config.yaml
horizontal_flip: false
encoder_norm_position: "pre"
decoder_width: 192
residual_init: "none"
nesterov: false
lr_schedule: "wsd"
warmup_steps: 1540
Rows from block 4 of the encoder of a small masked image model, named by matrix and row number. Rows with one number belong to one neuron. Each number is 50 + 10 x the weight over its row's rms, rounded and kept within 0 to 99. All counts start at 0.
Before each neuron's rows are labels from the 100 images, of 14848, where the neuron reaches its highest value: "lies over" is the class under the peak. Only what is clearly more common there than usual is listed. The data: rendered roads seen from a driver's seat, with toy cars, trees and houses.
# fc1: MLP up (encoder.blocks.4.mlp.fc1.weight, 1920x320), inputs 192-255
# fc2: MLP down (encoder.blocks.4.mlp.fc2.weight, 320x1920, transposed), outputs 192-255

lies over: verge
fc1.701:48 57 55 47 54 47 51 54 56 67 51 54 40 30 51 46 41 31 50 32 43 60 75 65 49 69 69 49 61 51 33 68 50 61 63 54 44 63 55 32 52 56 47 50 39 75 70 59 65 53 35 54 35 79 56 64 37 44 39 52 41 69 45 59
fc2.701:62 45 58 51 63 52 44 50 21 49 47 41 50 61 62 54 55 42 70 74 56 52 43 68 47 35 50 44 46 56 50 58 43 60 35 39 30 53 48 59 50 50 52 52 41 36 41 56 50 49 74 58 54 60 53 46 55 59 43 53 50 36 38 51

lies over: house
fc1.618:50 55 47 47 48 36 67 51 58 54 49 45 63 38 56 55 52 55 49 58 48 45 43 36 46 67 47 39 67 56 32 32 45 27 29 50 35 43 40 68 66 63 41 56 43 50 48 49 45 27 49 31 49 32 61 52 58 54 61 47 51 55 49 54
fc2.618:56 53 62 42 61 44 46 41 47 42 48 33 32 40 61 51 55 43 53 47 45 54 51 74 53 46 47 55 50 66 51 40 58 38 64 56 64 43 49 41 43 40 65 56 43 72 62 31 66 51 63 56 58 47 43 45 72 50 46 47 58 53 49 62

lies over: car
fc1.192:48 44 49 45 47 53 55 56 53 55 70 61 55 35 43 45 46 45 66 62 62 73 46 70 51 34 36 48 63 56 61 40 55 50 38 52 44 53 45 68 59 58 67 41 40 64 45 35 44 40 50 57 65 27 51 49 47 41 47 43 57 53 68 63
fc2.192:38 45 42 54 51 53 53 63 36 36 59 40 47 48 66 43 46 53 48 52 45 42 43 39 50 58 61 57 50 78 45 43 28 41 64 42 20 54 63 49 50 55 37 51 45 33 42 73 51 57 48 68 59 49 59 57 43 35 56 43 45 36 33 64

lies over: sky
fc1.15:55 45 32 43 29 54 53 52 45 52 30 38 41 64 48 41 79 56 48 59 58 44 56 50 52 45 42 59 64 42 46 61 57 60 37 23 48 47 56 50 57 52 62 47 45 45 51 71 40 50 52 41 50 55 48 51 41 56 54 59 59 45 32 47
fc2.15:58 61 60 45 45 58 64 42 46 56 32 47 62 42 54 58 47 61 71 44 66 49 63 66 52 47 49 57 64 53 54 59 57 51 23 53 45 58 62 62 43 62 48 55 44 43 41 46 60 41 77 55 47 41 62 67 31 54 42 60 58 41 49 39

lies over: verge
fc1.506:46 44 49 38 62 46 40 44 46 47 45 43 47 44 39 65 54 45 51 59 37 47 38 49 64 47 43 36 69 50 51 30 57 68 40 38 45 63 40 61 47 59 59 48 40 46 48 91 66 43 42 49 27 68 48 51 59 54 63 51 45 66 36 37
fc2.506:61 68 63 57 61 51 40 56 48 45 58 60 67 54 45 57 49 47 66 43 43 60 50 71 42 42 44 44 50 38 61 67 49 19 65 63 62 53 55 56 48 42 34 34 53 47 45 47 59 66 45 45 51 38 53 65 58 42 46 41 59 59 46 52

lies over: house
fc1.128:52 43 42 42 38 54 60 46 61 43 55 57 34 59 58 41 51 59 57 56 35 55 55 58 54 33 47 56 52 60 51 40 51 54 54 74 47 55 49 33 76 66 53 39 38 74 74 60 52 59 48 39 25 47 59 41 45 48 49 44 39 54 44 44
fc2.128:48 56 42 50 50 62 49 34 49 43 46 37 58 50 52 42 60 53 30 20 45 56 68 60 36 72 60 51 54 57 60 45 57 52 45 47 46 46 63 44 56 45 54 39 60 46 43 58 40 43 56 54 58 53 41 44 32 62 56 62 36 45 55 49

lies over: verge
fc1.265:52 64 49 33 65 48 49 50 32 59 64 51 31 49 33 36 39 44 62 47 41 59 54 36 62 52 55 42 43 47 47 59 45 56 50 51 29 44 31 54 44 52 51 49 48 55 43 54 28 60 55 42 55 56 46 52 60 44 61 41 61 53 58 32
fc2.265:50 48 57 80 53 54 45 25 57 41 63 53 68 64 61 51 50 64 50 55 46 49 59 65 48 39 54 50 50 45 50 49 29 45 36 51 60 51 49 53 48 19 35 61 40 54 45 39 44 56 37 37 49 42 43 45 76 51 58 51 45 47 62 55

lies over: truck
fc1.548:45 35 44 50 35 46 62 41 45 43 42 46 50 64 58 59 38 56 50 48 65 57 50 56 63 55 42 41 42 42 44 54 46 45 47 55 49 49 45 47 47 64 55 55 48 45 56 59 39 62 19 45 58 62 61 59 54 37 46 51 43 42 55 45
fc2.548:64 48 44 53 62 53 39 40 48 57 45 45 57 55 49 33 71 37 50 45 56 50 56 57 38 69 39 71 39 71 49 27 33 35 42 35 47 62 49 44 39 36 56 40 46 69 65 50 45 51 52 54 34 37 61 55 57 51 31 53 60 52 51 48

lies over: road
fc1.619:57 46 15 61 51 54 66 40 49 46 38 51 32 47 63 52 59 65 45 58 49 58 50 32 62 38 69 58 28 44 61 50 40 50 50 61 47 66 42 48 51 69 68 56 57 48 54 58 51 50 46 46 61 43 52 38 71 30 48 46 38 55 60 51
fc2.619:52 38 71 33 34 55 45 71 48 48 52 49 51 31 63 48 38 68 49 49 47 55 51 28 61 51 46 66 40 42 38 51 51 64 50 43 43 50 46 46 22 25 54 44 43 38 34 57 44 57 51 31 48 46 48 60 49 23 54 48 47 47 45 47

lies over: car
fc1.359:53 48 38 44 64 51 44 63 41 49 48 76 58 67 63 38 44 50 42 66 56 48 55 54 41 49 46 56 35 51 53 43 32 56 65 54 64 57 42 58 76 49 41 31 39 46 51 58 44 45 41 48 46 65 43 58 37 50 63 56 56 35 62 68
fc2.359:65 49 55 56 47 50 49 47 55 44 57 47 63 63 63 47 59 46 54 68 45 63 60 56 60 59 50 45 63 33 52 48 53 55 35 60 44 46 54 78 64 46 53 44 54 44 46 66 54 35 53 49 47 51 51 64 72 49 63 54 33 52 58 54

lies over: house
fc1.597:55 60 37 39 43 64 46 59 37 51 52 60 62 63 51 67 51 51 55 49 41 56 41 43 41 47 43 66 42 55 47 58 62 51 68 62 58 50 53 53 47 32 56 49 57 45 52 52 56 51 52 47 39 69 60 47 40 49 52 33 67 51 47 62
fc2.597:53 43 53 49 49 40 58 45 47 49 30 54 58 71 41 57 35 50 64 54 40 42 47 43 57 56 16 60 37 57 50 56 47 39 56 54 41 24 31 64 78 57 51 42 51 55 55 59 50 56 70 38 52 41 59 42 48 49 60 71 48 40 54 58

lies over: car; tree
fc1.494:54 37 38 55 50 49 37 35 70 37 52 54 51 52 38 68 57 37 52 38 49 46 42 34 54 41 32 52 67 43 49 56 57 56 52 59 55 36 37 34 53 51 36 35 43 63 51 33 34 44 44 45 56 54 44 58 48 32 44 46 48 59 39 43
fc2.494:44 50 62 61 56 48 38 43 50 58 45 61 60 45 37 39 47 58 54 39 53 32 63 48 43 60 37 69 42 70 51 50 62 36 42 62 61 60 38 54 44 38 45 32 43 53 48 49 20 45 41 45 51 55 52 38 61 52 45 42 42 37 42 40

lies over: house
fc1.511:46 41 48 58 41 55 52 45 60 46 44 43 56 37 43 44 52 70 42 35 41 62 56 71 55 49 54 55 58 51 54 42 24 35 67 52 53 66 51 35 55 58 57 52 42 56 49 57 56 54 32 55 52 50 59 68 60 43 40 32 57 73 39 70
fc2.511:51 55 29 47 56 51 51 62 55 55 45 34 51 41 30 53 43 58 58 60 44 63 45 55 52 56 67 63 52 36 60 35 39 61 34 44 65 43 59 47 49 56 61 53 66 52 43 31 54 44 59 39 60 55 46 56 51 57 67 47 45 58 58 60

lies over: truck
fc1.212:50 54 38 60 26 44 59 50 42 41 38 65 43 46 36 59 54 50 45 39 62 58 54 55 60 42 49 64 61 58 63 42 37 49 37 44 45 35 59 61 45 40 41 51 44 54 20 46 59 54 45 40 68 25 59 68 56 55 43 59 61 28 38 51
fc2.212:60 55 52 49 39 53 55 58 58 62 52 47 49 59 54 50 58 54 67 58 40 67 71 46 43 60 44 46 68 36 44 49 43 67 56 55 48 55 41 37 34 49 44 52 46 64 40 47 53 43 69 64 48 60 35 58 50 46 37 50 59 52 44 43

lies over: car
fc1.603:51 50 42 49 46 70 53 53 46 50 43 54 57 32 43 58 76 63 61 51 58 66 69 41 47 37 41 44 57 38 64 52 50 50 65 62 58 54 36 48 55 22 53 56 42 53 55 50 54 48 68 41 32 48 46 53 46 52 49 59 42 43 50 62
fc2.603:53 54 60 53 40 65 41 73 56 57 50 48 42 57 38 40 54 56 50 61 57 37 35 51 38 58 52 49 35 41 35 61 63 56 37 53 48 26 58 43 36 55 44 48 38 58 77 48 62 44 60 43 61 37 52 64 58 55 49 50 58 46 52 47

lies over: sky
fc1.533:54 36 47 48 54 47 55 57 58 32 40 54 35 70 55 50 50 51 64 57 74 55 39 37 61 56 58 63 47 35 51 59 68 56 64 53 55 52 54 44 52 67 56 56 61 55 47 51 44 53 37 41 43 77 54 35 67 41 60 64 56 52 54 64
fc2.533:45 35 44 41 51 30 56 47 48 50 33 60 69 49 58 45 32 47 61 34 44 48 61 64 55 75 28 52 40 49 51 51 59 66 41 69 38 49 58 46 47 47 40 54 42 54 37 64 32 75 55 42 57 39 64 47 34 50 47 42 37 46 54 37

lies over: house
fc1.578:63 47 49 53 57 51 52 49 59 39 47 44 52 56 36 37 62 59 64 50 55 57 44 32 37 56 61 46 55 68 41 43 35 46 31 51 40 61 49 38 41 39 61 54 57 46 60 64 62 42 45 66 59 63 72 39 42 50 54 27 65 57 49 51
fc2.578:65 54 49 37 44 44 48 53 55 32 51 44 65 70 56 40 46 45 46 70 31 59 39 57 54 62 49 40 63 68 51 71 46 50 58 51 57 75 51 59 52 38 41 52 55 58 48 39 63 43 59 64 52 45 47 48 56 54 52 55 48 48 58 63

lies over: car; verge
fc1.380:48 47 37 27 51 50 39 56 43 30 63 55 51 24 27 39 60 28 77 57 55 57 54 48 49 48 55 60 62 54 76 36 62 60 42 61 33 52 37 37 38 41 44 67 58 63 28 62 63 58 55 52 48 64 56 56 48 55 46 51 36 56 60 55
fc2.380:66 54 35 42 62 50 34 41 35 44 35 54 42 63 50 50 65 31 55 48 58 51 43 50 44 53 56 40 51 43 50 59 58 55 45 70 45 56 55 42 55 48 48 56 44 41 52 39 52 62 44 55 57 46 49 65 54 45 43 55 36 44 49 62

lies over: car
fc1.542:63 60 29 62 55 56 38 39 53 60 47 44 48 34 66 33 68 42 60 33 52 50 45 52 34 58 57 37 55 45 43 48 63 52 63 49 45 44 49 24 54 58 41 18 60 62 51 53 39 41 31 71 46 47 40 37 39 49 59 71 47 41 44 56
fc2.542:50 49 47 53 56 38 46 42 61 49 47 64 46 39 39 49 48 59 36 19 59 50 57 50 43 60 41 30 65 53 63 38 54 44 44 49 33 51 52 58 35 51 63 52 53 64 50 50 55 39 41 53 37 50 64 49 48 64 55 51 40 52 26 50

lies over: road
fc1.679:53 59 42 43 36 43 49 62 50 57 58 53 48 61 46 52 72 19 52 59 71 37 39 55 49 46 57 47 56 58 48 46 57 62 28 72 54 43 52 44 47 58 51 63 41 67 62 41 56 43 37 45 51 54 42 54 43 45 36 50 64 48 41 59
fc2.679:54 49 42 59 51 45 49 40 54 41 36 43 48 37 62 29 64 51 42 45 54 47 45 50 65 41 60 75 33 37 53 60 46 63 59 51 40 40 44 46 32 56 35 51 49 52 44 51 52 55 56 31 66 54 53 31 39 50 36 67 45 45 59 39

lies over: sky
fc1.373:47 41 64 38 43 40 38 49 41 53 65 60 49 63 51 42 53 58 47 39 48 39 43 58 46 56 40 49 47 47 64 63 72 49 57 37 50 56 37 59 61 67 78 72 42 63 49 56 47 33 45 47 45 59 40 36 47 49 59 43 65 47 59 59
fc2.373:49 51 68 52 61 52 44 69 48 66 54 42 52 44 41 53 42 39 42 61 37 48 66 39 56 60 44 50 40 38 49 54 52 56 55 45 51 49 58 60 57 37 42 77 54 58 50 41 55 69 56 43 41 47 61 52 50 44 62 54 59 56 63 51

lies over: sky
fc1.347:65 47 61 44 52 21 53 54 51 58 60 68 23 50 60 52 20 51 51 47 27 49 43 56 35 41 64 52 39 44 62 50 52 45 53 60 49 64 45 49 49 60 55 66 67 41 37 26 46 64 48 55 56 38 31 38 59 37 54 46 61 49 64 50
fc2.347:59 50 42 51 50 54 51 63 39 48 61 36 40 59 58 33 57 65 44 65 53 38 37 37 56 47 71 63 62 65 57 27 59 49 19 40 56 53 43 69 38 44 48 55 45 60 42 52 51 35 43 52 42 44 40 45 43 51 67 32 46 39 40 66